From a checkpoint of a small image classifier.
Data: trained on rendered roads seen from a driver's seat, with toy cars, trees and houses, 36250 training examples.
Rows from block 5 of a small image classifier, named by matrix and row number. Rows with one number belong to one channel. Each number is 128 + 32 x the weight over its row's rms, rounded and kept within 0 to 255. All counts start at 0.
After each channel's rows are labels from the 100 images, of 14848, where the channel reaches its highest value: "responds to" is what is common among them; "peak on" is the class under the peak. Only what is clearly more common there than usual is listed. The data: rendered roads seen from a driver's seat, with toy cars, trees and houses.
# convs1: first pointwise conv (model.blocks.5.convs.1.weight, 96x96x1x1), inputs 0-95
# convs3: second pointwise conv (model.blocks.5.convs.3.weight, 96x96x1x1, transposed), outputs 0-95

convs1.49 [ 52 125  53 130 116 202 190 107  78 120 111 113 125 145 141 117 130 142 152 133  85 109 101 143  89 139 108 117  68 160 167 110 122 102 154 110 168 110 178  92 155 128 100 147 115 152 121  90 158 119 139 161 105 126 101 170 148 122  87 146 119 113 131 121  36 113 113 131 148 135  99  67 137 138 111 171 139 157 120 107  85  66 131 143  49 112 175 109 177 145 103  82 111 107  87 105]
convs3.49 [152 116 150 143 114 140 173 105 111 129  99  87 222 173 117 180 121 126 122 166 146 136 161 173 157 104 137 152 156 141 105 151 102 115 129 125 146 130  97 131 102 131 183 131 143  71 123 158 149 172 145 125 132 154  91 167 141  88 145  92 177 167 183 141 118 122  99  99 171 191 129 139 141 155 164 130 133 122 195 188 109 129 161 128  87 149 145 155 128 203 137 117  75 200  79  82]
responds to: dashed white line
peak on: road

convs1.61 [156 123 122  92 118 138  88 124 120  95 177 125 116 139 153 145 142 168 199 123 128 142 100 207 175 124 166 167 119 141  97 159 151 192 122 191 129 119  92  89  97 139  91 146 116 144 137 143 138 109 128  59 157 104 107  79 149 149 105 111 177  94 167 120  65 149  84 160 139 133 173  77 153 139 163 157 107 131 106 140 137 122  96  94  45 109 183 114 166  67 152 102 130 156 145 106]
convs3.61 [114 114  87  92 146 138 160 137 136 135 124 103 168 111 172 139 152 145 114 189  95 195 147 143  69  92 138  74 138  82 115 159  99 132 120 154 104 141 125 114 152 132 144 106 106 186 126 140 168 140 179 147 149 193 140  99 170 183 174  74 170 129 136 153  91 173 149 102 142 104 158 142 174 161 184  91 166 133 122 121 137  75 140 149 101 158 108 123 162 147  91 218 167 145 128  80]
responds to: double yellow line
peak on: road

convs1.81 [130 126 144 114 177 124 141 103 132 141 101 114 138 192  98 163 123 111  64 200 183 122 161  97 103 133 117 111 149 126 158 144 126 130  97 119 126 113 146  96 136  90  79 112 155 151 134 101 118 142 137 122 137 159 112  66 154 130  90 128 160 116 131 130  76 123  12 101 167 206  84 140 176 139 148  91 103 123 157 119 153 100 123  93 168 157 240 142 142 102 128 104 134 118 108 139]
convs3.81 [154 151 135 152 141  85 164 124 126  96 155 154 187 130 216 148 164 160  94 170 129 123 120  90 122 113 155 146 136 119 134 158 112 145  79 156 126 143 100 132 140 102 129 125 116 155 133 129 183 141 197 102 145 128 114 141 130 124 170 123 219 153 179 196  93 159 150 135 188 185 140 170 140 192 114  99 207 173 130 177 120 128 103 130 105  68 101 150 120 131 140 155 143 157 146 116]
responds to: dashed white line
peak on: road

convs1.73 [251 127 145 125 114 105 108 123 102 106 200 134 123  90  86 111 104 141 134 124 126 142 109 139 250 183 141 108 109 133  95 165 116 172 121 101  85 128 160 106 112  56  84 117  96 118 164 112 160 123 195  87  82 148 121 119 129 139 119 134 133 115 119 132 121 119 126 188  97  98 108 141 136 136 105 139 126 150 135 119 130 126 116 120  38 105  89 113 184 133 119 116 140 137 149 135]
convs3.73 [160 124  43 131 164 123 135 123 174 164 152 154 150 127 146 132 149 105 119 168 132 170  87 156  86 115 131 162 169 171 160 183  79 183 142 168 129 176 106 181 131 145 136 132 127 181 143 147 114 151 157 165 170 167 173 137 104 182 151 131 125 164 148 131 146 160 125 156 147 157 153 109 126 199 162  90 150 113 167 144 115  75 195  76 148 148 154 155 168 173 153 154 182 119 136 141]
responds to: double yellow line
peak on: road; marking

convs1.45 [129 116 138 133 128 116 153 138  98 143 159  73 133 125 109 154 109 128 115 168  83 194 157 118 118 117 164 161 136  81  89 114  91 197 120 173 166  11  91 112 105 111 114 155 100  88 143 124 125 116 153  99 150  78 103 181 135 149 150  77 105 136  42 145 106  98 132 113 120 139 131 132 203 131 110 110 144 197 131 191 135 144 124 107 141 145 151 180 101 150 104 122 137 129 149  86]
convs3.45 [115 203 126 110 138 104  96 126 119 114 111 113  57 139 126 107 168 146 124  79 174 109  95 187 116  90 177 163 130  87 107 109 114 128  99 126  83 132  58 134 213  79 127 150 115 105 108 176 142 128 129 102  82  74 118  78  83  85 164 194 124 108 146 122 109 112 185  94 144 130 145 118 105 138 100 148 136 101  60  87 106  89 129 133 153  99  96 140  92 140  96 141  85 141 151 112]
responds to: solid white line
peak on: road

convs1.0 [182 126 165  94 123 149 145  91 122 105 110 136 146  80 121  93 124 165 181 123 148 112  94 134 188 146 104 104 141 125  99  91 131 188 131 137 120 139 100 170 134  68 114 134 110 143 138 230 124 148 136 217 157  95 132  89 129 116 139 108  57 113 160 114 172 155  89 111 137 126 105  92 143 153 137 156 168 105 108 191 142 157 104  60  59  90  80 131 135 119 122 111 127 108 157 100]
convs3.0 [ 77 121 126 160  88 153 115 118  74  94 124 117 127 133 124 111 141 119 158 120  99  85 152 120 116 115 107 140  83 136  67  62 153  79 118  95 107 117 124 108 144  97  58 114  81 114 101 127 102  51  75 135 102 144  89 174 130  46 136 167 111 121 144  54  91 157 106 108 138  73 108 135 113  71 132 143  83 146  77  94 135 147 117 167 126 128 107 108 127  95 107 117  44 141 148 116]
responds to: double yellow line
peak on: road; marking

convs1.12 [129 138 146 118 132  67 122 130  87 110 159  87 135 139 164 131 115 133 252 108 103 127 146 168 119 188 144 178 106 143  98  88 130  79 140 142  82 160 136 124  96 110 151 100  97 134  62 129 150  76 163  66 154  86 139 173 133 149 168 162 127 128 170 117 100 134  93 187 106 173 128 101  77 106 109 138 123 119 138 151 154 113 143  67 121 114 188 135 109  86 124 120 145 102 160  83]
convs3.12 [ 70  87 127 124 121 142 145 118 137 140 131 194 121  94  83  90 168 136 172  76  93 137 130 104 125 120 138 155 113  81 159 102 120 143 126 116 128  86  64 120 137 115 105  63  85 141  79  55  76 142  49 115 140 174 151 148 132 152 158 121  85 132 108 111  71 142  99 100 127 135 122 105 184 124 136 117 105  54 140  71  65  84  91 141 134 143  98 123 128 102  88 154 119  80 129 136]
responds to: bends right; dashed white line
peak on: road

convs1.82 [121 122 134 129 155  51  65 125  83 163  99 154 141 150  92 156 147 150 205 135 179 197 136 144 108 108 110 107 134 140 123 103 141 127 140 107  78 154 118 105  77 172 107 135 109 119 118 142 188 115 172  84 109 173 184 156 158 129 105 153 156 154 171 105  96 172  39 134 128 184 121  93 118 129 124 134 147 123 128  72 137  78 131  73 123 188 120 119 122 123  94  92 131 134 101  92]
convs3.82 [165 149 128 203 200 137 107 125 134  99 108 100 131 160 136 114  79 153  92 153 182 162 170 157 120 101 179 125 153 125 115 150 105 114 124  86  82 137 104  81 166 109 132 147 157 142 112 161 137 143 235 126 167  98 169  81 137 148 127 100 161 129 131 151 111 134 182  92 191  91 122 138 129 152 121 170 160 157 126 175 235 145 110 119 117  98 126 130 111 126 119 131 105 169 115 113]
responds to: dashed white line
peak on: road

convs1.47 [165 146 127 141 139  56 118 105 153 155 130 140 130 128 142 118 135  98 114  94  81 111 121 147 108 111 112  95 156 147 153 130  82 127 139 133 155 166 162 177 138 102 139 140 114 121 169 108 186 136  99  34 132 149 129 173 159 187  84 123  78 116  84 150 173 101 157 104 100  76 171 151 169 106 101 121  78 148 130  31 127 154 164 110 121  92 117 153 188 128 182  83 135 118  94 171]
convs3.47 [175 193 132 162 157 174 118 136 128 151  91 120 104 146 168 115  96  88 120 176 128 120 122 178  72  94 146 135 112 170  63 187 100 133 133 122  59 132 137 133 191 171 102 129 140 149 110 131  68 133 180 157  99 110 137 125 116 107 162 126 162 115  92 126 155 123 206 102 125 165  97 138 167 209  83 169 194 183 124 162 147 132 119 121 116 104 108 112 128 105 110 159 134 141 112 154]
responds to: double yellow line
peak on: road

convs1.80 [122 139 123  75 136 180 110 138 110 164  58  86 126 185 153 103 129 102  78 155 148  99  73  99 110 126 157  84 112 122 229 131 145 128 177 114 138 125 105 150 128 144 148  36 153 149  95 108 168 143 128 202 186  83 151 112 158 156 121 136 118  97 144 120 137 120 109 160 126 120 178 138  83 140 132 135 140 106 168  95 108  86 113 176  76 164 176  85 152 142 146 114 122 152 119 126]
convs3.80 [163 112 143  90  95  80 170 178 144 106 138 123 159 204 136 170 110 191  78 143 152 139 146 110 159 153 123 125 165  95 123 133 114 134 138 112 119 150 155 151 100 145 179 134 101 134 196 129 191 148 152 130 117 117  96  86 153 105 119 150 190 129 160 164 144  90 147 115 145 139 152 176  80 134 172 106 195 163 143 152 163 160 135 131  98 166 152 146 129 192 136 137 155 226 120  96]
responds to: bends right
peak on: road

convs1.68 [164 163 181 128 156 144 131 138 144 145 190 128 103 150 135 101 150 106  68 144 186 132 101 114 168 135  84 140  87  67 167 107 105 134 113  90 171 168  95 155 127 108  82  75 117 140 115  64  96 162  81  91  90 173 122 137 106 148  61 124 109 101 131 126 139 141 127 102 134 191 158 113 170 143 136 138 182 126 124 116 139  72 161 109 162 120 107 142  92 109 106 115 139  43 196 117]
convs3.68 [ 82  83 130 134  69 119 108 132 116 118  37  71 139 138  16 103 126 125 133  90 100  88 108 109 117 124 126  22 113 109  79 113 170 117 120 122 154  71 167 103 139 101 111 155 140 114 135 109 100 138  89 136 139 139 126  64 140  88 106  83 141 137  71 134  97 117 104  66 138  59 103 100 125 124 144 158 150 116 131 100 120 161 117 148 118  96 116 108 153 125  91 127 107 113 118 121]
responds to: double yellow line
peak on: road

convs1.89 [142 111 133 108 142 189 135 141 170 147 102 119 137 182 162 113 148 122  85 132 206 138 117  82 151 136  93 109 122 121 204 124 106 153  93  86 177 146  62 168 147  99  78  46 147 139  94  73 128 130 152 145 136 121 163 152 123 156  85 118 117 127 129 130 114 109  90  93 165 151 119 118 202 131 120  89 169  97 123  92 113  46 163 137 154 117 162 123 156 142 108 104 134  76  86 160]
convs3.89 [ 63 124 132 145 139 181 101 130 113 152  54 126  74  71 110  69 134 115 174  87 102 109 128 141 113 115 144  60 113 128  94 125 148 106 125 133 145  67 118 113 161  82  89 129 141 136  88  88  81 124  87 155 140 114 186 139 134 138 123  72  88 148  48  84 106 123 108 111  94  80 124  93 152  94 114 167  64 105 122 113 120 108 139 127 151 155 141 104 117  69  80 124 125  72 112 148]
responds to: bends right; double yellow line
peak on: road

convs1.77 [113 138 181 138 160 161 138  99 152  96  88 137 143 121 171 147 133 141  95 240 182 164 155  95 112 117 123 136  88 160 167 103 124 128 132 127 119 110  45 113 112 126  68  70 104 164 126  84 207 134 146  82 124 106 160  95 145 138 125 132 162 114 153 146  99 111 167  58 126  86 139 210 120 122 124  80 118 131 130 128 122 100 111 126 121 115 131 131  86  97 133 121 145  84  96 180]
convs3.77 [ 58 157 139  77 144  75  97  92 162 116 175 131 126 181 146 145 158 168  28  96 143 133 123 128 148 173 112 153 153  70 169 119 160 201 130 140 119 148 162 128  72 130 164 143 129 133 125 156 217  60 141  90  90 138  79 119 108 124 114 191 157 136 170 158 154 160 161 144 124 138  80 142 147 139 163  85 147 137 111 149 113 121 143 116 120  98 112 136 130 128 135 156 153 133 109 103]
responds to: bends right
peak on: road

convs1.13 [ 85 120 120 189 131 109 102 126 120 132 130 168 132  97 112 148 142 110 104 133 129 155 147 165  74 100 113 187 163 162 142  86 143 191 131 187  39  67  86 162  85 113 103 164  71 109 100 160 167 157 106 161 156 133 102 153 116 115 160 131 118 142 105 169 165 105 118 103  98 116 160 145 101 153 134  75 145 160 151 214 111 170 130  93 122  93 109 161  68 154 142 164 137 137  98 113]
convs3.13 [117 140 138  73 121 145 101 123 184 113 140 181 136 118 115  85  54 172 168  59  85  99 125 177 140 140 209 153 154 148 154 118 138 134  93 162 141 109  91 118 144 131 201 129 135 153 126 146 102  94 118 140 169  91 117 104 142 140 123 201 103 158 125 116 136 151 218 103 156 141 124 139 149 145 115 160 142 107  92 142  78 109 105 127 172  71  88 150 121 141 136 135 137 129 131 213]
responds to: solid white line; bends left
peak on: road